A small contrastive image-text model, trained from scratch: 97500 training examples.
Rows from block 4 of the image encoder, named by matrix and row number. Each number is 128 + 24 x the weight over its row's rms, rounded and kept within 0 to 255. All counts start at 0. After the name is the row's rms in percent of the matrix's.
# short1: shortcut pointwise conv (encoder.blocks.4.short.1.weight, 384x224x1x1), inputs 150-223
short1.121 103 [ 99 128 144  80 154 107 138 118 108 129 101 101 117  99 119 135 147 137 138 151 111 129 145 115 146 125  97  97  96 129 106 106 131 141 167  68 178 121 187  96 129 148 141 126 144 116 137  94  99 103 134  96 134 172 143 128 161 135 107 117 119 123 153 189 141 116 133 118 101 153 120  96 111 120]
short1.122 096 [126 113 225 124 133  94 120 116 140 142 133 114 119 154  76 162 100 179 108 142 129 137 146 114 125 119 112 139 184 125 151 150  76 154  80 165 121 136 140 136 105  77 125 126 130  93 132 138 111  91 126 128 134 104 164 125 175 137 152 141 166 142 181 139 130 134 107 125 143 132 122  78 125 143]
short1.123 086 [126 108  81 149 138 107 102 146 178 160 139 170 120 141  88  93 151 158  82 101 112 114 175 101 140 136 141 136 106 123  79  95 140 145 148 133 146 119 128 138 165 155 129 102 136 120 132 114 123 130 147 166 108 148 123 126 126 120 167 131 137 107 116 128 164 146 164 172 104 143 135 136 152 126]
short1.124 096 [133 117 132  88 102 113 151 141 129 145 129 124 141 155 115 104 160  94 151 157 104 131 141 158 159 145 142 157 150 150 159 127  92 120 133 159 153 118 138 129 110 169 148 103 153 107  89 126 128 212 146  88 166 127 137 142 119 110 116 133 149 122 143 143 110 123  78 114 108  78 156 128 117 154]
short1.125 092 [111 102  94 101 130  65 128 126 141 102 127 120 129 148 128 156 106 118 122 145 144 117 180 103 122 130 161 133 126  79 110 112 128 119  66 130 176 120 147 138 121 122 152 104 124 125 114 100 112  87  82 114 102 126  99 153 121 158 103 129 132 133  80 142 108  90 119 125 142  98  89  72 141 129]
short1.126 098 [ 97 125 138 119 148 132 127 112 160  95 141 127 106 134 123 136 139 201 137 117 145 127 112  78 144 123 112 123 129  99 142 132 118 122  90 131 153 128 113 152 150 128 149 146 116 155 140 130 133  70 141  94 175 118 111 118 139 146 135 165 115 116 134 138 103 124 165 131 106 144 112 105 147 143]
short1.127 068 [131 153 147 119 145 171 134 115  93 128 105 163 126 146 116 122 115 129 132 108 117 142  87 105 112 115 175 160  99 123 109 117 113 106 110 144 133 150 184 142 162  74 118 190 116 155 164  99 107 145 107 123 132 134 126 103 132 151 106 170 108 143 101 118 124 149 116 107  89  92 132 158  90 113]
short1.128 109 [115 130 195 140 151 110 165 116 158 138 147 117 126 136 121 135 148 127 129 181 132 116 145 130 124 120 161 155 113 131 101 152 100 143 151 100 169 164 105 120  86 125 135 172 120 136 142 121 120  91 104 117 123 126 159 127 143 149 110  90 132  54 134 132 140 131 125 147 128 120 135 102  88 104]
short1.129 109 [ 92 110 133 100 131  87 133 125 125 169 128 141 135 123 107  98 106 138 142  99 138 131 157 119 114 130 134 138 119  90 130 121 106 114  94 132  82 120  86 114 165 110 114  82 120  90 137 131 145  15 143 144 109 114 121 118 147 127 137 171 114 127 148 115 125 152 101 122 101 168 153 114 135 153]
short1.130 101 [122 114 124 146 146  91 112 110 144 132 158 134 143 105 141 109 160 122 155 125 119 146 111 108 160 162 141 149  82 126 130 132  87 108 174 153 167  84 152 144 147 133 157 109 137 119  99  86 150  96 133 121 163 100 122 148 166 147 129 149 129 127 124 143 142 142 101  59  80 101 137  98 190 121]
short1.131 069 [110 133 112 138 122 156 144 138 133 144 142 133 115 114 149 120 157 104 124 101 142 130 133  74 152 153 165 151 140 104 132 130 143 119 143 126 154  92 198 124 123 115 131 142 160 103 129 117 123 121 130 114 148  95 151 132 138 114 164 161 125  91  96 122 124 133 112 141 117 109 109  98 124 127]
short1.132 119 [ 92 143  76 185 133 119 131 131 151 103 141 111 128 168 133 136 143 110 104 183 132 111 102 146 118 122 124 133 103 113 139 135 157 128  99 135  88 173 111 117 110 135 142 124 135 138 124 123 123 120 143 163 132 166 151 123 101 112 175 109 156 118 120 123 132 126 125 130  87 133  98 177 145 130]
short1.133 093 [104 147 106  85 139 101 106 125 110 127 154 126 119 118 137 116 114 143 126  87 134 121 112  85 155 131 122 136 168  99 143 132 129 121 114  99 133 112 115 151 103  76 138 120 166 115 121 173 154 108 144 115 131 160 123 111 135 132 155 172 122 151  83 161 160 152 130 133 141 112 128 106 151 117]
short1.134 078 [117 132 164 120 151 108 131 126 123 101 118 130 126 142 111 112 103 133 137 164 128 113 126 164 123 124 120 178 133 131 158 108 111 136 103 140 123 129 142 120 157  74  93 152 139 127 150 121  89 145 111 200 129 113  97 119 161 125 147 113 122 136 120 116 126 141 107 133 139 107  97 132  99 114]
short1.135 094 [ 87 157 174  83 152  84 130 128 143 122 137 121 120 157 132 139 108 106 128 141 105 129 109 110 129 119 129 149 128 113  98 134 116 132 130 102 166 103 163 143 111 110 131  93 125 168 115  97 129 125 117 101  77 101 142 110 101 129  89 101  98 108 131 150 152 131 125 114 118 124 143 161 124 144]
short1.136 088 [110 119   0 135 143 118 109 122 170 153 135 123 136 155 130 156 130 125 133  96 108 142 129  90 129 132 160 122 116 150 121 122 155 131 134 106 116 115 134 138 104 131 134 117 139 133 106 132 155 180 128 141 130 131 122 112 128 108 138 170 141 116  75 127 116 126 138 155 129 150 109 148 129  94]
short1.137 121 [121 116 126  88 126  93  96 127 108 103 130 122 108  98 111 159 142 136 143 168 105 151 135  90 115 137 109 131  44 137 146 108 124  97 121 104 194 153 130 114 124 108 115 124 153  99 105 147  96 103 113  96 148 125 134 107 157 137 111 185 153 172 113 136 144  93 164 102 100  85 197 112  96 138]
short1.138 092 [116 148 187 128 144 161 131 127 106 175 122 131 119 145 121 120 114 130 116 125 139 145 155  82 119 120 139 119 147 109  95  72 135 111 138 183  83 104 154 116 159 115  74 156 137 131 150  78 113 133 130 137 167 102 144 138 103 110 158 157 140 109 129 165 133 186 135 129 133 138 148 106 151 153]
short1.139 111 [130 123 124 124 129 147 126 153 144 107 142 119  83  86 120 129  92 122 131 100 118 130 131 143 116 102 145 127 125 120  76 131 149 115 133 132  99 116 144 109 109  70 125 188 104 157 112 159 111 255 107 103 126 110 128 115 146 120 128 147 135 179 120 146 138 120 129 126 137 119 119 102 158 133]
short1.140 105 [111 123 128 135 141 138 136 136 131 132 142 135 132  97 111 125 136 153 126  60 124 137 138 144  81 110 117 141 165 110 161 144 105 121 103 105  80 135 109 103 110 147  77 108 107  66 149 152 159  90 134 116 126 120 125 135 129 117 153 181 149 141 153 126 128 128 131 129  93 175 184 129 147 155]
short1.141 110 [116 145 175 182 143  97 143 137 114  99 137 133 151  92 104 122 133 118 166  89 143 124 126 152  95 116 130 153 126 163 154 127 104 195 134 108 150 118  70 162  88  95 122 120 128 139 158 129 151 140 123 156 118 158 112  92 136 163 132  54 113 122 117 143 136 134 142 143 132 148  99  96 150 130]
short1.142 093 [137 133 130 140 128 125 167 114 169 153 123 107 141 112 143 113 133  82 140 168 130  96  96 139 151 144 169 135 111 103 118  99 137 118  99 126 150  81 136 166  87 182 112  76 154 135 111 107 138 133 123 107 173 153 155 102 109  91 144 141 106 131 135 144 133 128 123 114 114 127 125 116 124 134]
short1.143 089 [ 95 119 130 114 122 189 145 110 156 152 134 146 139 108 138 141 115 108 137 133 127 128 137 118 138 120 154 162 130 142 137 102 114  94 108 114 169 143 140 144 152 110 132 203 129 148 121 118  97 174  98 118 133 108 139 122 170 145 134 248 100 131 116 154 129 107 130 130  98 140 114 108  90 140]
short1.144 099 [127  85 128 133 183 109 133 118 124 144 150 142 145 146 134 118 152 108 123 118  91 152 149 166 153 117 151 102 104 128 134 122 147 176 152 144 102 113 111 141 108 124 122 122 121 147 108 136 151  99 160 126 132 108 158 133 131 125 107 198 120 148 107 123 121 141 162 106 139 137 117 122  83 137]
short1.145 124 [131 115 108 123 129 125 143 121 106 124 118 112 134 116 134 148  32 136 168  83 137 107 124  85  82 135 129 134 165 136  88 114 122 113 126 136 160 128 144 129 117 128 135 168 132 103 147 132 137 135 125 131 113 124 123 130 141 147 124  91 113 125 115 131 127 100 119 149 129 123 140  99 118 123]
short1.146 097 [ 88 132 137 118 129 148 111 151 139 112 142 110 138 178 102 100 122 113 137 114 154 147 136 205 138 122 139 170 110 105 162 138  97 154  73 100 152 102 115 144 164 116 116 121 121  91 112 111 137  19 140 138 118 131 147 137 133 116 112 145 116 145 137 123 147  61 113 137 108 131 119 130 136 121]
short1.147 109 [126 126 136  97 137 110 132 135 125 140 125 123 119 149 104 122 176 102 103 145 136 119 147 140 116 117 122 111 102 140 163 118  95 137  97 125  88  70  93  97 121 109  99  81 132 118 111 132 153  81 153 104 104 101 115 132 107 148 129 150 110 157 101 129 136 118 120 130  65  89 147 111 153 116]
short1.148 101 [131 120  91 147 114 131 131 132 111 135 131 126 112  99 133 121 171 108 100 151 123 147 171 185 101  87 114 119 102 160 185 121 101 134 120 143 139 159 183 109 153 166 128 158 111  95 144 122  85 150 117 183 146 167  92 120 161 122 120 154 122 123 131 117 113 167  98 104 113 135 110 115 139 123]
short1.149 104 [123 102  61 152 155 120 125 100  97 114 117 139 119 156 125 158 122 124 104 132 101 129 135 139  94 142 134  95 113 141 126  96 153 115 129 142 101 122 115 128  95 140 126 142 157 120 103 135 173 108 133 131 115 159 147 137 111 126  88 121  98 146 123 149 121 131 135 113 141  97 109 133 141 118]
short1.150 104 [136 131 107 153 127 149 146 126 132 204 103 127 120 167 138  71  81 131 153 109 126 136 137 166 148 137 126 128 160 130 172 129 146 117 132 136 129 133 137 146 149 119 126 115 150 109 125 114 107 109 111 134 129 113 111 123 131 144 116 124 121 123 137 104 121  82 106 120 135 137 133 141 121 143]
short1.151 099 [144 151 127 132 132 161 156 111 174 161 112 142 167 167  97 104  65 144 107 114 120 152 165 186 144 129 122 124 132 145 121 119  93 135 106 110 129 150 110 131 155 121 114 100 138 148 122 101 135 131 159 124 111 112 156 152 187 160 115 109 124 119 140 118 141 105 112 124  89 106 141 117 146 115]
short1.152 097 [123 129 164 100 144 138 175 111 152 143 112 116 110 118  95 115 156 117  92 115 143 140 124 139 160 122 122 139 139 106 102 147 135 139 123 136 151  95 132 114 118 119 122  92 121 122 138 136 147 145 116 132 118 127 157 104  95 139 136 125 157 161 133 131 153 106 138 149 136  90 120 165 141 126]
short1.153 120 [128 123 110 123 138 102 146 127 108  89 130 157 141 128 141 138  94 100 119 139 126 111 108 105 104 107 116  93 117 136 161 102 135 138  85 144 124 143 120 143 112 131 121 130  96 144 104 120 136  61 138 117 131 141 114 108 133  91 157 163 151 130 161 165 143 115 143  78 152 133 128 118 155 132]
short1.154 097 [129 127 127 118 113 152 119 141 140 131 112 149 148 123 149 111  95 149 120 112 112 119  62 147 126 130 111 159 140 105 157 150 106 125  87 104 178 149 144 167 117 121 138 153 146 106 124 125 112 172 125 129 116 133 145  91 130 108 123 123 114 116 109 152 119  65 132 162 137 133 143 137 105 135]
short1.155 095 [105  86 110 143 122 161 130 130 119 177 121 166 101 143 142 119 107  78 128 139 131 143 114 178 148 142 153 123  75 118 104 133 126 148 169 116  99 107  88 132 164 142  73  90 142 211  97 121 153 113 149 111 159 146 160 142 108 180  82 127 113 134 111 108 118 118 136 143 102 107 130 150 131 124]
short1.156 132 [113 129 131 122 140 123 118 145 113 132 125 123 123 120 110 131  32 124 176  87 116 117 132  45  97 152 103 129 192 126 133 135 138 108 103 121 141 143  96 128  97 143 151 126 105  99 125 158 131 118 128 119  93  99 122 161 147 110 127 108 112 142 132 130 112 107 118 123  98 127 116 111 112 126]
short1.157 110 [126  92 132  86 131 147 163 165 132 144 132 132 111 158 119 131 126 122 137 109 137 139  63 136 121 122 125 101 116 122 121 144 118 158 115 139 121 124 129 118 134 124  98 130 112 132 148 108  84 124 138 158 144 142 129 129 121 146  94 147  82 124 125 111 134 105 149  93 100 133 160 126   0 134]
short1.158 119 [130 128 128 138 109 109 164 125 114 142 102 126 118 135 128 151  13 143 158  81 109 102 123  47  84 130 131 107 141  98 105 118 115 106 111 160 138 129  96 124 126 114 130 134 107 125 160 138 108 126 105 123  93  96 104 135 152 127 160 129 135 117 112 137 107 100 136 143 104 109 134 111 116 114]
short1.159 096 [150 155 114 132 126 131 141 114 120 143 136 116 140 102 144 132 148 136 160  97 125 120 114 148 123 133 116 111 143 143  82 127 103 117 115  80 151 108 137  96 119 127 149 142 154 125  98 130 197  95 117 107 128 130 145 168 126 130 101 130  88 142  97 133 139 104 122 147 122 111 131  26 196 122]
short1.160 071 [113 167 113 123 109 135 146 129 123 130 122 123 145 121 110 144 162 132 111  74 122 142 125 141 142 107 121 118 120 145 111  98 146 131 134  91 121 143 143 144 144 100 117  96 117 122 140 106 126 147  80 139 104 150 141  98 145 138 101 119 131 107 108 129 114  88 121 151 102 138 163  86 137 128]
short1.161 092 [137 109 148 125 114 109 136 114  96 112 137 130 123 141 164 107 197 130 108 107 149 126 108  76 163 138 141 131 124 111 139 141 114 137  82 159 139 121  81 157 129 132  86  91 144 101  96 117 200  90 124  90 116  99 104 108 140 156 138 175 106 130 126 125 114 139 137 126 129 123 120  87 170 126]
short1.162 091 [158 130 114 149 141 120 125 137 189 152 106 156 112 141 129 156 134  88 136  96 110 129 108 130 100 109 122 150 110 115  94 102 121 123 146 119 103 117 154 183 114 116 138 119 129 140  96 131 124  81 142  88 105 150 147  87 122 152 137 153 127 124 119 150 116  99 155 119 158 145 151 114 156 119]
short1.163 086 [133 132 113 148 138 129 133 140 139 155 128  87 117 182 154 140  32 131 127 107 136 125 127 152 131 160 140 161 173 126 180 154 104  71 138 121 152 108 118 139 159 102 113 124 141  77 122 140 111  98 141 116 136 123 104 123 145 160 128 119 132 131 128 125 137  88 125 133 103 124  96 156 100 127]
short1.164 106 [ 93 122 146 126 128 112 120 111 107 113 103 141 116  83 123 129 217 106 137 128 125 148 137 123 110  79 117 116 113 137 146 101 100 159  97 165 154 147 117  98 125 152 111 110  91 149 127 153 143 126 122 150 149 136 127 114 169 145 109 102 110 129 142  90 121 123 128 112 141 129 121  97 134 134]